config.toml
train_examples = 72500
tokenizer = "word"
activation = "gelu"
beta2 = 0.95
warmup_steps = 330
Rows from block 2 of the denoiser, named by matrix and row number. Rows with one number belong to one attention dimension. Each number is 500 + 50 x the weight over its row's rms, rounded and kept within 0 to 999. All counts start at 0. Numbers have three digits each. After the name is the row's rms in percent of the matrix's.
# v: attention value (model.blocks.2.attn.v.weight, 128x128), inputs 0-127
# proj: attention output (model.blocks.2.attn.proj.weight, 128x128, transposed), outputs 0-127
v.69 071:466586516595497454489547508400400455511516488426513518499481422537522515554622517422519500487414393552494559471513501490528405507557525455438510537560520484416447490414495483459541526541479502477491573485544499441418478478520532562554521422377521508534449541484508609476538433442489525442432560485558527481471439423512455484529475451494482586517407527500568445458506550518377434487486
proj.69 119:620462528565608511560470516451537506402507445544461558511418488494495567518447500578517514555422510550433509483520481554546652456573481532397507466505467532531450439516501446558476498548533436512403605541438517539457515503613532543520452457482410523514471507512613510550505538471517445480560498474439530446474500449586536407485545522461484517450474459418477540524455536485430572535510
v.70 072:527488567605497480390512437457523580655484434499595423566549473442577444495572629563501448539534529460443429516511482518507426446577463500439450561482508460576499501481501588492484574481499482544513559515534484523510486539464521542488537475503415501498513430483509497517462510550511537428462535488433418536500535458511443551461508547409468499504557485549401498528651507486480475495418
proj.70 105:523478600449510529497448382512489491389520481592356518470410505522511554557375424512547481531497553525437536386607463518534526520452537478494509488454531523509484475542446491516501519543483419520482559563436509463541536434499470473559458420455414476438540522485593503499504543471428477498625547532449532488436501397544537483471468433476440552440550481502510460515453481582458537532458
v.71 060:461535445539456540564475457527504555459491515526418464453472637529453626479492559447495524559496470513566532539529546507520495543506517564533504480571427510503516489557511496569498445499472512479380528475440458435405460520435502473592478471454497590438556536486571529532543550577568458550480490497523617550483507598447507501499468485489403509488425534561412444458456396453400448565454
proj.71 068:492481586577515535437466418461438518518476490446470407500465508464558499563481570530462444446492518599576476490570521435528503502402511441494556607420529499466528530449487530459550582547437553523546404434553438536504409465542435493427436539457572514520528499500493573544526500506447485578528530458599387500458486482504387562524445419523562479492419508508537483481472447543418537543534
v.72 068:505551559551486462392519505449590503571465441468651510538514499501487479472449568544538456490423500547559487450500465413544521511599544476434523472481483461509549353464509494639535493449524525387497526556590487450543523442474553477518589500563405483544471402565530492467511487559425502458515512477447459499497475501566590452500567513526549533484519418471567584502512487507469473459526
proj.72 084:593487541451494454562517576472549491470481448542489530512395489584583449592476454502580453527549545425466497412541466558466550486515451483439454578493460567561434474429522396553435517592467415591404570404457524450541501528572501475530514549436469517509536474503524570488524503424489476521431492509467549464507497362578487493476533460486447495466476491479514638530547513506511545511483
v.73 074:506597461405438481544522539519534443541428458488535542469408440522530399517415487446574518505442478540453453502450496501528602493470499534502387460516486452484476443421514601456514454481560454455399457431494512499476591641496582547436531536467470518582525528510482536518429533480534553552490458499603459489427519479478590476499558488522531480543543539497543555420457420541568547523555
proj.73 083:522539415481511470468411537487526574469373486448570544543491455519512495426512574451484364464458478448554478415506490522409432494519373461524471494491461514531528489452514452574525565442430542508576535431566475473634469489527473537520613446414613452501479516537479582507524439423504471590488479536506559489541450540529492511483513526606463488442472454499514525464556528495471451510547
v.74 081:521572568493515621448534441605506572437524487533489516467504521473453501500557511560530576427596460548513515507506504491537491514489528507494502492509532515492451482475474506525350528451475515477396575522550395581539547476453465382516494501512406461418520515454506424478498520473525503509482422581564498498476521612553505553485436505460373442493396456571399490550514469541488428476439
proj.74 083:512522622454452546482558451564536516482503585469496452562479587477637443571421468531513501502598496467511525466554516510595542513544499458513541468584581371450501484514435505478547466547474482522515462502501526488531446434459392587511553515427540509493509575485429520486469455507485502504564483545531494532399544449425440578425432483526524547453467438487502574441444431490462583415507
v.75 072:457523556512510483477557373525513479497519473517529494524518485526508454511516516482585451605491581432490451499497525513503476439500483440464503526482504489472555538520464489555481485442519404495453487593458468599567563401467431516539541522508402453515458457542539502513554599480392557556527503481496551484396456473484555530351602437506479514442542463476387593526568431486533612486450
proj.75 096:499473442409511556511475423459528598503498570519479408549464506535541500479465438465536402525604492452484497459611558575478550467500438465547535473572607535528513585436547390497474606482468465542552503432396467469496479556539531523412590514441569443548486515507469514459523411510541480532443435449546508517554496468496478635522461478520572470505497483572452509509460431514511497443546
v.76 075:548485465522572475487563490447514537518566500512430443546393487458434543477490465471462467440494585483547568448383514463530550567551476525487517478436487437379509431536533441552483481403396451554567471576501419544521501460526545628599494519549488552502498511516485387433501566488439514485471448554490536489576550462444467493431570485484533554448577437478517507550502432496424559530506
proj.76 117:416467529429449503423518459489487489471529493468498429446579471474563420454486478473526591502574519445508534446590454480427410474452552376603482559565522480552545543407454502494504435523508512475505482452513462453494522513414421515383520589536570442514514448500503601448461444544454614562469515521531467491453495447487450601487497472537509504565489532499511497413550430517590545462455
v.77 066:483553595454491542436524518518457503494445526460488540372419502418506413498447535555485483500505385508518350465431509523549548524479483450503492536470499470510464469452550503484418529463495519410450498536449484401479477528468477387538434481463553497464531527480467518497439376481466528553456417472479510492438482571485483556452445581449370499502465608545506442549585455458524517504583
proj.77 063:476516574531537515517480474587478440555446600475623467522579496519534546552597589540499468439530572572456535557512449493448517540502573531484478447497504475584535474496392579529490507493543515556521490445556515622488516412511392479477471530399493523500475482484414493595501541516488435480471508533513430429441542497470491433439442553523502492495525451392393475467539515561448604483498
v.78 063:562530456495487502557441637496412534429487526511531481500599459561500523478550417469505528561433540442576590542557567441534462541432478514474492506508559463476542600491518489472577542507392498499477473512502466528555488520535513555480430463594526513340531505413542450485518497375483441475457500478497443518578510451499438541504528427492575478478460510543478495539489605458587571557536
proj.78 071:387478415455548563484470417520489488489546526462424480394494564422460566417502549432570524514536512478459558566443533524524429523466418486630510546502586513445443505501474550448553427432533515430586437564532477549425475516393543549466467536509556478507510507496431484462561499604500464496497510561574515521444499513443533540503465533500607541564596512525515425491466533435475512551487
v.79 068:472489601490522454503509445444553505411589467514457442520512548531500521509469588454537507517417583512459557563553413499583474546493464490534483452440469441529495473544477489527502441416453520523490497515486418537520513452390550523558391589497403572512484470560554480522449416451461518456589531499491461510404457571631566522544464560504539520504558475416479558458452466526431434419479
proj.79 097:569529495557436505602597547437476506548550471536532571593466502538580404611493442489438584472535496448594449559500522439420502503564569546448512466546472542503480469476475491421454409538498557548451440421463507477459553507555467546473621530549550551538524493548492514465446556495534550513423462520439528431514479479468483498572543519564520434528483556472540646506543507442517509477445
v.80 068:595555466556433550486525567503428452549507435474500430498554508508546500569632519580568461573545490418476548540501489447674529467483512519503517574460507500452521557507486423481468489438518509515495488503486485496449581499506504434412513489422463491489415512474629433580520498474418446435523582524444541499498541518496499547469485501471418504433400545549430548502597471496497511407495
proj.80 084:482457578515572555566406441538575550398453476592480504465490472429459542451461445556518580499457425530423413428460408476490540532481500442538568410443479530484435511525437486474453513584500468465544499529490460496477452400541559512636441467477391509420423537475567505567476469530554452447579504516492523511466469459507450536499536438441396531537526494521477545471436463455482540502477
v.81 069:477452492504517356495490517436526436448492519499493401448456435548551448516476454499491510484452446486504527472485538563439477505545452428492469472433488480524516577494473617500562498568513536529543568498528528472480544592537493535418565497467602525544526440531494494455506520497518585448410495378534466384556439390435437443527547496466650520463455579513457479469607494492515535513522
proj.81 075:484522471550593434543375528541518451550440450557442530464452454410452585404606518495503517522401473588397398551417505493491460474477448517492509492440469544532432520541452413508496500431519488523454508508508582494483513392478618495428403560539410502452479522534508458539505569473511474433453493501466531435470554534509526447523430560487508559535550470464483409536496521531555501518538
v.82 067:487534573508540486455533447550477490573441472522459501485537658496515479499605550535551502500572463538500479508608478478480553572548510583565527561476522561442512534501455523603400382455534447467458430537518458567499532482405540554603444606513467557540622464517502533498540533508552525457537537529593512542503604504529476397520535564549471502519549500477549542463512493495491465459524
proj.82 081:511477419560513489483562483421497536423523478439567522510554491444511410439516500495419525475468499474527415439414532443450406514564515391477432428466407485459497527518497565424446455557444557496597507400543488445444464497439491456551559559543554533400453500501485518450547453469447536475506528505513547578525452546444421574495572496488448420533503466529530651477494432521468500517457
v.83 065:517459527610492461484543500504559543526610536494519524446533405511532537429520566491522507472542509535417548487627444511518541447399525548560422499528377488509511549534485541491475490544551519523552543441524501446503500476532511408512633527529556413502550536556558436496540435537527459496579498436414377574427531547530526482606567469459492461447541480549496472467556443530523436509469
proj.83 084:523530511468498466610473577512571505500497464520464618469396495493432484495528469569442445533461491533514495485468558505510530487553428577441531483497523533476433365571492550511436523551454446479460569609446475415528534422503547514580489444486460524426567519510489498546528562451549487480502469450421570544534503500586549462484496397445392524380493459538547554566492572464432441475480
v.84 068:496536488528495595508561521496481602596568610484433508444492464510462456411596415552534513474554466544558506545538472555498513534458523478514607546449429516444490462509449496502496516515425555498530516402525501459600459476544523389542517511556458548456400601498487436521578447536488448495543539509440545436470430552441469505440426422535539485477415497610522446527575484482474523494461
proj.84 078:438459548433557575469505422472508490545566537434485437485592512497496595518479495491529506544513566422429529478566486537455478392490464441493491514553552454564547524477516419553451490496560418410486500528425419514431562501464389604370544569482524513465487478541515603451484532576554535493517484532535457496510521551528555574419517530498508595463483467492415414417506452488473553460506
v.85 074:500503513493486520498503493521473447407514436439479589497442592499498470567476468464546565475514504468544546597590493462593478455619520448436434434631512429501474482452486575510507419425571627484423459521611456576509547508494449451508477484509522478532492461482532551548594470474527491543517511452558555482513469575512450438521549588545583533516499479411491426446453467508554576512490
proj.85 081:568487505438466497496502492503513664510342498484499475501500441504474567476499572538483476467514455537589426440476535497480556479572434529456508530479435497528539519479492463514498506554504438535513574417515391465450447586617500588537561443450552572434527513543466498515452512476553537531497543540574612468558472551504523557387509442558455453513529477497522523488544536454458423555607
v.86 066:488607579508545405443458561517525595527480482466549516491473483421550503501465578596487398471445536464490543531517518505504510581559520434512506501544509531528491535456529582526449482586599424566550504487498621460640501577426487464567592529523468530515471548492485520519536545493489551529556495432497413464420436383519455513473546473439509461465532454489508512447480496447548490542616
proj.86 067:580525459499499513579505551481559440463467461625476550454409465484474554429558517456490455503510493589500506473475544503533491479556412557470477541442431501551358456521434469495479440499478498542513543569533478513465471521571593472560408455435430604462609455515444448473542568464496430439451427554414565514568536457521548418462470542501566527512516558429474486543538555529494454451538
v.87 078:552548465525504443447396459537452525439496533411543436455480452495464505543566440483431549391423491565456561425534529557576432564557534430571509477480532506417428498398482528458504516481424554551528548393493460539539548530632441498493391461528606498545473547517498517539513491478492518536420503490412459491560465463479453483478410586532541471440480515555459522565468522461522479485530
proj.87 098:490441551504551455529519526533458457504498485476494463479518504434501521457539548536562656455502525556416470578420485449507529515522539570474511466487410429523391439487417463514529384503603483494440522587535571581363490425459500550469401538539461602493547463454541497565418544527488547496516469574521496454427492459522428532427487548501497571569471488469500476452507551508504581482483
v.88 078:525539483532467494514545459565444449467575558519530506424474460534517490354548475536467468620507507505460566451578463580495513509450520525441539547506532505444512460502631450489508457547487497476526416405411534434587439479547506441540436516487524464511400608441510477554585605523506491509533455556479509513541507496561466549475507451533495533531392459508582405455475550450498416469563
proj.88 115:559503497558564611587499584461575515548491481500562562525527524521396500544474529560477486532441477518491532537485466484481540458593423498404526492532516500592544420443536447553433533476570386484412516555443495539486520534593504506511559498520440440548452556548537509472466360429604470482489432508379472503557522502551521448481544501499533504494502452449417591568509486492426476496464
v.89 074:536469431549477422535392627477516529575420542419578532462541559509450571576462436495481470444511417453438542554463538515503422528480495458595439568470536453488606555415528590512478582511520481507500497479447544447508486601534517417554586378438504414452535505441454506457505535554547491528532487551436488497492492493477429488506548462504498515428443508541546522559550443498559489495470
proj.89 110:453454528459505466441450463572429463403473506534434532417481439463458589407511518545575511514486527603455438467463512528554412515404451526526456475314457495497519445523456517515579533520470519511495529531560486496459492369433540509525383477459447489480513472455463474566577537529490457493591545553476488557457478468510486476463482444487460510526562514490509359502512529567509475539586
v.90 071:531501616495568473535458524478517583569540577548470432448495536475491551572525634526464489426505576501505532531549484549449485450473525489558626568485551553487523498562525495464546594523524561546520526488504474571566543399446536478536538430472540474536530495567569478487404490489474424412582523396466426548479420545483545571478449425513411538480477590519485518499545462476479564456478
proj.90 091:432527492573396460488603538496425438552591451602475518542512526490552481589542485473515541501527457521543443561393547447543448526439582588480475468473442481467436500596391509457469443557504533518523426581494596504404548375489535435490485520577437574440533548498450480478495568517480531442481545488464460469475552527497485373552521526470540499547512556463520548522494522499539521523483
v.91 067:499477565517594445486482476467494530516587499460530468471491492548508467528553620427578428520416607529505583541544504479531495569592475582501467526573425509486483511539532497488555404452545546507484490460596583476519566497530515511406459476420459531498570432515496469522460585461520595462498545566500573479465461481481494402471477496506525503591666499506533569550417542488521516443468
proj.91 070:518519542474511467483533469459514494438537382584431470614460446522536488546391436457536517440513457503538476352550512473478563455525512522418543510538498492460525532483537413541532559482527419532599534460454414560520532589481507518550557408541487485542463496527536509407468550521513509436546521494521505441489472466629447562478587447584439489471477577460508499477425377479466480489471
v.92 066:446468460482547436561495530541574470485460475488455550487459479556495383437454571482601523478464456539560540520441553474568463423412517520529445481504519478434492501515510547592446451537521471370482418535517499519518538485506451488533535522523416491489438455494558487477546563479376503491527531546491557454481595564563407456502588506530562521433416424472561553475543370457579537456534
proj.92 086:463502462447509496480466525554567639512421499484551546473465417425463494432473479513468402553486471460532479486477535551492409486523362411523480466503517502475542526402528476505509601511434530528549549424506425461554446493489523607484652427427575475483453512619457545519534441482572496530418505485509561503535517510471529597457449432560453474475521525510533545477538561473482494487545
v.93 072:471427560417499511504486450535494513403523517438513498505358465502534360531458503517421509521492488552477461519535458479484515535490470413386464566501471479546505487536464390431524532417586547635321509470566470533543475462510491476386421494498504510492523509507514523475547528476563496488437469472534425485450419502475447457537448576465458489547482565462468517533483462470564557506458
proj.93 085:526600547527489559452500475485463409545412497545475457573495479562545554546558525475466484425472412529534557518439507414434583488561562608451490493553474468532508530485451499482555515521575436551553495531403530608498581522542448452519529476550524513529513470468469450525443515471447544414501531540448573400532492622524505406479390564555577553494565473418468534520489479479438533502491
v.94 067:419499556510456553518539464466549590487443488513543528389486577525501497541457515462494429552532492468505460577468478547567422470497501556502509475479444480390484408537539496475436459529504501388551428510539495480501444523506504537509472442479547478485387471566485582476555553519475499527448562500412460571409449459435456492550594411437413445548432514507534559526605418458529401560527
proj.94 091:496403552458563533513452487558558582431482510460456488534461465486544552532456499521543479545489524509473504441595538544483538470410480443523484532463545570554558562387528407602458625571421415449429571502403478447517480443553543446450507490406545465519465447508510616515549450528534464553527533483566487502505484350534498538469487428459482514435457465531500515463518470466447540474512
v.95 062:539624544520446508439532549561421465517431328571507534473517546538507601578520496517540514568506421449530481498499525491577628554581469486469543565517455560504474488524546521613465463465566519513516528539480516463505506466389474576480501399473439446458468473467456449457537530415502537525518606492511491478506521535542415486491468576466485481510518494533437544470515477529524497371565
proj.95 084:550462553559529395552479566509598561461448526523527540461516509463506490472528551548471514480458470501482419522399502497591517560528466437568517488443459535448411526560513522450405464528480512482497509413619543489463437523548586422590409534510440575436468528445435455525533543477486361433429463502505514556536531500418447469466521533455451486546426460432568563504503438456451489501458
v.96 120:487431491523455484596573419532521504558498430503412524509505438515553566491573478494458550522496468525528505536514614475437538460572550586453549484529500500627473573517449477448499567409536499519487502518526461450572468508512518559437505482443393498433448434533461516486575621473551519482473541432622552493418537502477493549560421500421490553490478556463487465504598409519500568508425
proj.96 124:473513523416553442447465588548508512428515531468602542540475507508404435546477471496607515469492556501495496506465470584471397453519385513457490514433528537429547407460421502488451454536482468509457493532441489523452506462501490510478466478433575498567612522447547479496439467456476444499457415613436487512516548492511513424465575453596441504479393533534481591541460626558497485496473
v.97 109:520475512469526558460572440369431453479384522466541510540504522466483447452568400522525563480566551521404513435424505534565554570482501541434466470491519472450519524564470509437535542433519608458498526571487509508478557496572506518477455486471533534456527489492530569522385464451534473626519456536419522534569509471459587561575500521438486496485470410536531530454563509472601564440587
proj.97 104:455518497428553401502452517654508472480635467573424568507541463546443546528470526535510524490541478489586559535541486475441470450509404390586564570501527575537546485479491574582550472539438428538475520532514531492441489521416497462458585545474497492509479543466562487479597505554516484434481552527567544411548541531545527478505524460515455501466467523489464474558517526471457377575416
v.98 116:420481483599505467528562539462609468458537493502457431471490464503471463495457507423445548513490498498451500505519455449524533507443498517521435474510555611578503480503492513535546551479501460482514474583506552408457463500567532537428550496494436424444470556547447521491486602477405575440543437423551508445528458508459486547532474479465475606635532533506505546649543450457388567471592
proj.98 096:630516521507457566489510458465453517502465575469544503508567507543563529529516513568473453517519520508579451499507570478544530532523533522496481470453532449387529583503613537493513500488550543584520497375499522539565459508437436464618432415467503605580519480485489493513494453533562481491477520525518479591440513437536481512543488452580487439455477446452509439351484555564507446532362
v.99 109:427452515503563421430522435490569480415397427458511435491523400546508535468519515504554477579577535450507480503519448402429548615546504535416446472523476579495394538488512498524507482485499421464496489560567429457409479551537441513514414496461467551524530471528494468477419394473448447536559448547461514537434572438475491479564531544565470561517589591512464493464522449507521436496445
proj.99 105:587531550483494476527534560518502498624490458478513513459506589490503427461474457474524526449407470514479522541593470533584439381435469521605540515467494427522601482486545556513499604559507493505520518486370496506497532440479535514489461545481537416465546522445515551460516565460516524513471524526579527485511487567522513502470402456403588425479406388439589414507477490554437552482523
v.100 101:517547493519557460529382439583407505538446411579564488483500562533530422538487517487484486533374601499518568526545487528535568514560534512459500573517527532504536465516494408520510548482591414470464532442439484520530461488490559412574632543514467474437587533440532511564594437571490491495459466490505435500490490447414601472541491483506549566549558455448476528562490485494588459516532
proj.100 103:499500574592414511507635525444533524518494532444433436465560520466507562416443557507490489538564419507558447503553489488502487595457539461561393437489568469546490612479532507525537411467463620516504519515623467478518568462480511504423518486520546486504370516524476547465413461596486522496510539521428465496470473524510438478478478459535524508516446525450513415392455492473506533425431
v.101 115:566481427514534536486492555571489478497480407571579549448532498544503565444485486569451548464453460535469537484463440578487492575499430500449356519442531516530528479494512458456542447528435503499477551444541498518488511499497445476502377464574567387425565480453446442457515441578453559455389604528504604571495535474563491499589542450528506517496396465524542521596483519473454460470501
proj.101 116:435541478481495461446482508414534490554542558462398473528488552466483423617501551454630532507514510491535459512479504409553545468495528487525604465592429431509482527510544511425464528508482524425533431533544482515469491526471492594546541591487460567492362531512615562515511518492488489552625482503472480452533451488480464489422482578452520529457592530513500481453598402496563523533565
v.102 100:473522527486462444524524538510521524404570571431512540492532492473490525432525496474451423529486553434523561456476467596488529535581509490556512644531506466548584526510567521541538467532502510515624530408585513498505555419568552483540457445523439586439505419502489433523461460526459484504505510576576491524512561437461388547525515385398507480578478504598577505448424510487510452506551
proj.102 095:504508425554488550502511401456474494511489451542488429550516572498545485515488487534563633528500589522487500551515467418399503493381487538547526476449475583585404521478511533414527566436487514547414528483455523445497470550507420413507595515455568415441387530449538567472535456449478543538524556420448493439480431549520475547449468537508426536461416493439491491525564503456509572509464
v.103 117:519504506483529503573536541378502496540530427502521526522491522551518403454512479470455548548533513533498617528444425585571575558533474453599430499379460450466520392440557500491409466506523497481526464449499526565547518497433403547508401441464540489503485468481527548455527415517503584528489441572507427476592495487598511564450555422515414558547516504529483502436510488448551450490574
proj.103 098:519469530550531480492493472523515525561447537530511511479489480449554581560528588580509439474492492439423372511515533502489447459413489555492562521645429518561438562556517439515564619452411538499512488556499477399478562453624559458547572531528540486511492552476484450521473508541432482498527572407508538447430484489518477449481477580465533483436607418473508536513518476473498617520486
v.104 102:452531451417481560520466584470386528490493448465531468573480521543487416465495523554464517415447601507462503517531412464421541492525453470530477525519456511486445511531552514474358523506497463509478440426553397504464438568502525595619506465529454544554620504535497509510518542447445469518537472430497486396445461488492407392500498511471576600491518522519497515403429506483483558533553
proj.104 089:528414448495519514459490508481637471560554511539492432490412469572457542513517388491548399545499362477462511481535515546581457511495531476484521511580561472575512462569505469518536466531505535383575509506428570479611537425494506464526397562438543544509543468497469532497551498474543499474512491572496463564480519436514553592480418512510491531587535493508600408542545424572470502465504
v.105 109:430369570465509523515488495439385465473448504463472546477441464499555523450563512435423563461473549458496530555532479502535497497472542483532589415439419522473562558457501505475539510398527569568524462539484436568456515454476484566480430448458596486482504420484587491495583430366514509529473494559463470580406569549507585533494453556430469483471456406491517512514538506410458501526491
proj.105 107:543512503498523423480410518500584447495535614572483531423541465583468498577477536545602405540538509548449468393457517516545510507534460502411451606503516484563460483459456500525411497547460447556522511516520479493552422518509516463510463489541513515558470548500414436407477570556494505457542487520595508488563469394517491522544551473610565471435535632451482508516547524585519468505578
v.106 100:504433475455411577492561489576429561540478527497521562566465470440462567484443606360465497538560537538438552487509515530518450529460552597514530398498475559471565480516539464470502593554528491522463492425416525390476510495439408524428468445536576467448514438512493565411514520504498504514497484530441434450621503558545410469503439546556453551492427451514441504531507500557522470533529
proj.106 090:460521561452587389518484537484477516412556470468496508524588499536566488446579457591492602455488457476532453518588600520471459436586493432505560575497462508460475505445456502500502410412452486453505514575491532548504410476490493498531471437429490486567501485427500466508531480447556476551421443562641560509517595482447534500513555471463514398431457513499486516526471637445508486490495
v.107 110:553573503570415588541529539542407526498589529542429529441516354376465454479534576462465486493521487509468485506526600599531515490467530442557490475534516536532525590487497463392521530615485478566436416439507458559474527432557478562474463525478509470556503453561508497484496486417501453511565558529620543518534538472550567538518578500559508510488536565535521469544542498400530471504522
proj.107 084:435426551503530413455412520530544567465408424438487475553530599555558551504426525509571449549424528510510457500423445490467441527562476549417557497457445478430450474516467561566550378356477533512536561532466519463563524479513433514529523441504494503481495562410471485516467526585415534488394496485508463565536491603428490489538515445498493535465459480521428471466411538558532513512479
v.108 109:549464551397492571457582559471533456484438557481500520548520535473514481583527547491453473557405490529513643595472472389471489546533458564538527450509427546467462497490445547562474494458473440517503481412536554559473495533543457568469496442544499496459539500534590494502506333546466517461476523514588449509545493509491478504547416523557445486479489611475496456538539365448503429429506
proj.108 103:436543404585488479469469450477530487482575395518478474526516467510459499456512370449601610446515525514481441455539496500529544435536530415530450563496541516493533533566563474411548434590486508509439518514371478410526558540571528457518521569480473557483429441496487558498533623451482474513516500490430571510458455606470520473505495475418587487487410449522546478438460461539553518489506
v.109 110:486483502549467417513469569492553532369419409488491532448544535528498442490428549494535537393617578521502592494553497530455401509390394574504493524534511423492564513529535533470515499466508494492407526403523626456504558477479459496563547564559449560557409477527455471520517499498571580448446434568526470538512527469449519502517444508499502442534489504475535519546575549542574467494470
proj.109 098:536507513446566498424499447487532536641540559518532432554441496459480562455492517473539485583444442550488456511481490477619551462562582432541559482566589590452504572458451516567479510518467510476595480615466441554573435516497541550479396418438485467521628490357550530491465501530465436523513514460496511489455560475549443502494524467510518523458495518483491479521454459493415474542569
v.110 102:452471499480577529531477546465525512546586446382517538453476519461473438558526442610532556499475506424501534434469475474505514564525492568458445499572538505487437455515447488593569492461510370437555444534549490584448540466596541484519501463510512547543526483502526479539462537503461488491418442620474527509454553431575509534484432446510455414447411504569409506478545508530566410517622
proj.110 109:464506555536483404544557544533455455524360561573489537518490505438492485450404554455378420521520530545530463575537518543531478455523475463510521537384458513554553527509438472464421517515499493588441539457472537494450498494441562527479548553517492384456496468448449506478546460510503543556569518442525413507532425560437519397450539519425543477479480480384466532507421492490465580441407
v.111 109:516522617510451488593565510463504490469445496423560585631499457473569560476453413549492507386571519519432507515400391429493478520462505548522556462528534421551467456456472491539474530531438496454563478496465539528502489460404449521507529503500543489437517533515525423604523420514485471537519590520521562466453462534600511436470547498420545501478451443516592440525508482537476431597547
proj.111 113:501388495557505494482491512463447509558539507508500411450488484500408584421528555492423508509441479497556554490588526462507556466537572418507529525436429597480502548553544484556468499445566542571432544508552517375496535471571493330472502429486440481551500514503506537482457515457526464461451452406479474580547498457447459449574447430539420424523500503533500464519374519456482455453497
v.112 107:526514386480503493513542461447500524559458454504407564430553533542464577414441497572559420452470417519523544440517522545501455576471483461509466539515508509472518482586598555520499519470449506392497478469546619452431537439532490530569565553445480578489539565444500407473491463473482456574431468511493400506446463563467525506490538497512429503397424547501559544516493621553453437529462
proj.112 110:461553475585500547482491465466540478410428509576568473495508533495560393527533548435521467551586463496401465555517454474470566528514511490499545537514445488522430508429517520530560503509443506527516518564466423510631467515510518387539544477572493456532441433421545516497512553573466591455548577500503565483509503539535461437473518441411594521592591504511449483474550398439567525423575
v.113 106:584510555496420487453516478493547453403470567472454507490532477627570470479533479540455520473444443509464496598550450501432509457548474516452528560503493557400400448479481470552478597416523549430448518416543513430552493495561533495470488505581461442471469426414524481496487510407475404509403657450536496556518521496462601502456477503561537561515468430505540547499516462516501454533456
proj.113 090:479481495549528481532468547526435565552600499520523441398505495415458581469522564521428522543545590531528494391455442510496464532471554491542470489445575560627577583603529572502520450490523472614530451478502477591474532567451468491489553469464515522495504496494495440431522500663530569510550433559465464468586440525511523501525541446501489448569484498403448453502510575464519468478500
v.114 100:568478451483471451523438603464585468498501504489526547546534464502554562419481419507520454508430483504449493433464538473490474523431572492499526469507572509489444444471511501484497411570523568554554527563535523489442456517541530426537385525487488373608509458380558493479430371438439508532522466479455536506475566501489549522409563470504505433458546508462473553567537447477659499516483
proj.114 112:439552545588475529479616400508450526502490506521474443520538593505501496511446560471487613529575523465617574542516404375491570505502502521606595581532516475479453566531535529510560614409482461477482517476502532527548501464525492451481581487507432495444480530503489511477447511549514462481517600394515479461477473493453397505518493491488426569545464437529547478452463552457406457464512
v.115 132:479409484575465477497494467480467500536533484526536471549533438439598450588562636466508497517540504577518420442531523475558554473453507421491448569428494471503525580463433539537476535493489533523508405598444443475435521459495502454405516441489435519522481551628566510565571579555537496536529489472563554555548516535504452542508458537476374516495448481551485527405485481448419551537422
proj.115 131:500529565467491442513504568489533518508429546416425510479457508496442529472422500518551489503485580503593491546481476546459386485578467559458488503447399538544566493479517442455504423570495456440431506449510470481566505524497466567530486530499542489478532415401456532405531495415487521453498493498405488578411464535502531373546525401559644387478485533445507475577548490559526470495517
v.116 103:530504482506478508545527432530440529492586486617503537479473617523586540533476455542504453551506507541557374485452497487457464509563464580473509424570468592526547422460546449522560555457513452456476549555452504498517551572462517434499532514505489557448445455528561529566553510550449478552487576419524448558494505483443492516511445529503623402468432524527610420477499503483635467451437
proj.116 105:551508563497514469494493454460495523524486525369508444491487393486457480523471617427452522523494571492469556508513563487484564469500527438477546620439506483489471539457491576469549478429479515492520465481539454438512464473536356559530480434487546483526590499399480475440441486480521490416541463534488505482498573468506459534442543457593418543561570414392450621532509540484423525594547
v.117 106:484433431538560549464475509580583531580468493463459531507468457505436491523536510521497551539549431532522436491591478448519477575469482475566474552557520461501544396494528494512508483447558443542493528417523555519479442385560569549448445532597461572457520405503522457513551475608534347501569563434425534485537517491512424413467548524467523442531501550450605485522551527523505575528555
proj.117 086:530520631477431418582491504446471460484541573479498478501569500518519500420545526517517473532473492467479495550484523592483573519444521525410482470450539514466504558486511556598553519563480512452481447547494327442570575504471453471489528505392454551528441615502525519432473534497504605516461442548549458506483494517524547576548451571577568576552523452459418517462484472477557404446465
v.118 115:501456471507467439528479436425571427458539546434475509487521430522562556580462467365537548504466431490543527573471479514497429517516459462433533472508608474555493496445503459509556464529470325535475542544487548552461522454465503509475456472557390448437471463459486490605518500465516507519544490442442430465492541441527411499472555510521447427446466438518537474411481605478500623439489
proj.118 094:500500537508546521519534563553448448473495475555456564524520616440495449559572479522481502469554485593526456464526508563568562460419512529447410482515395536477544434522461540460499472540512553530525538452490407568493416476487503526532515490468611499575424593485533470459479519521428513500540540434562530496455402563530565523497514455526568507430641547453439536607468460495487383541435
v.119 099:466520471481486494484462518537412425490503541565540577579485571506484588566387586567525572526525484443461484593482514527454419513498502428504467475477519504513425444530545479502421559450460507455479509446457535640433493466454550588560465545580487539385510476445541438591540619466511492527517532544458477557509516532413543533517440515531504605421464494558496474507458544418501498470439
proj.119 091:510473565398533562571470419479464568433503526450443457437505462544563525491571508415396456499442441497531577424531483436480497492460605539539488517505520474545517553490453491539536414407586527457490426601568558458537468499553439445448490475416519501557466613578520507457447411544508502461564463451517507500540518398536495499471516531483468429546590509477540569545504534505469455576567
v.120 109:488577526473444514535484420601454475470408518467485463494530467456431510493495483549433452451449498620516376429506493447564481535418570532407516544449472408546414581584492519526470480434536495552499522534496468511469505473501507434533452439452564497466477484522589542571536461466546588471555578489438524581462557576457496532500396490444385504506481524486560556530536526496559476565428
proj.120 108:542448467528551518497499632470555487507591545517509491551460557517517507514466514430640510494636561461485511496510467515461515476617445498513441516505483558512540444429543520447465516605436457413513434436564472463508532526448531585515469552576518446489457489422475562432500525425496508482481408525478447539512445462590520465505571526533607458558465538461529454486469413562405472434521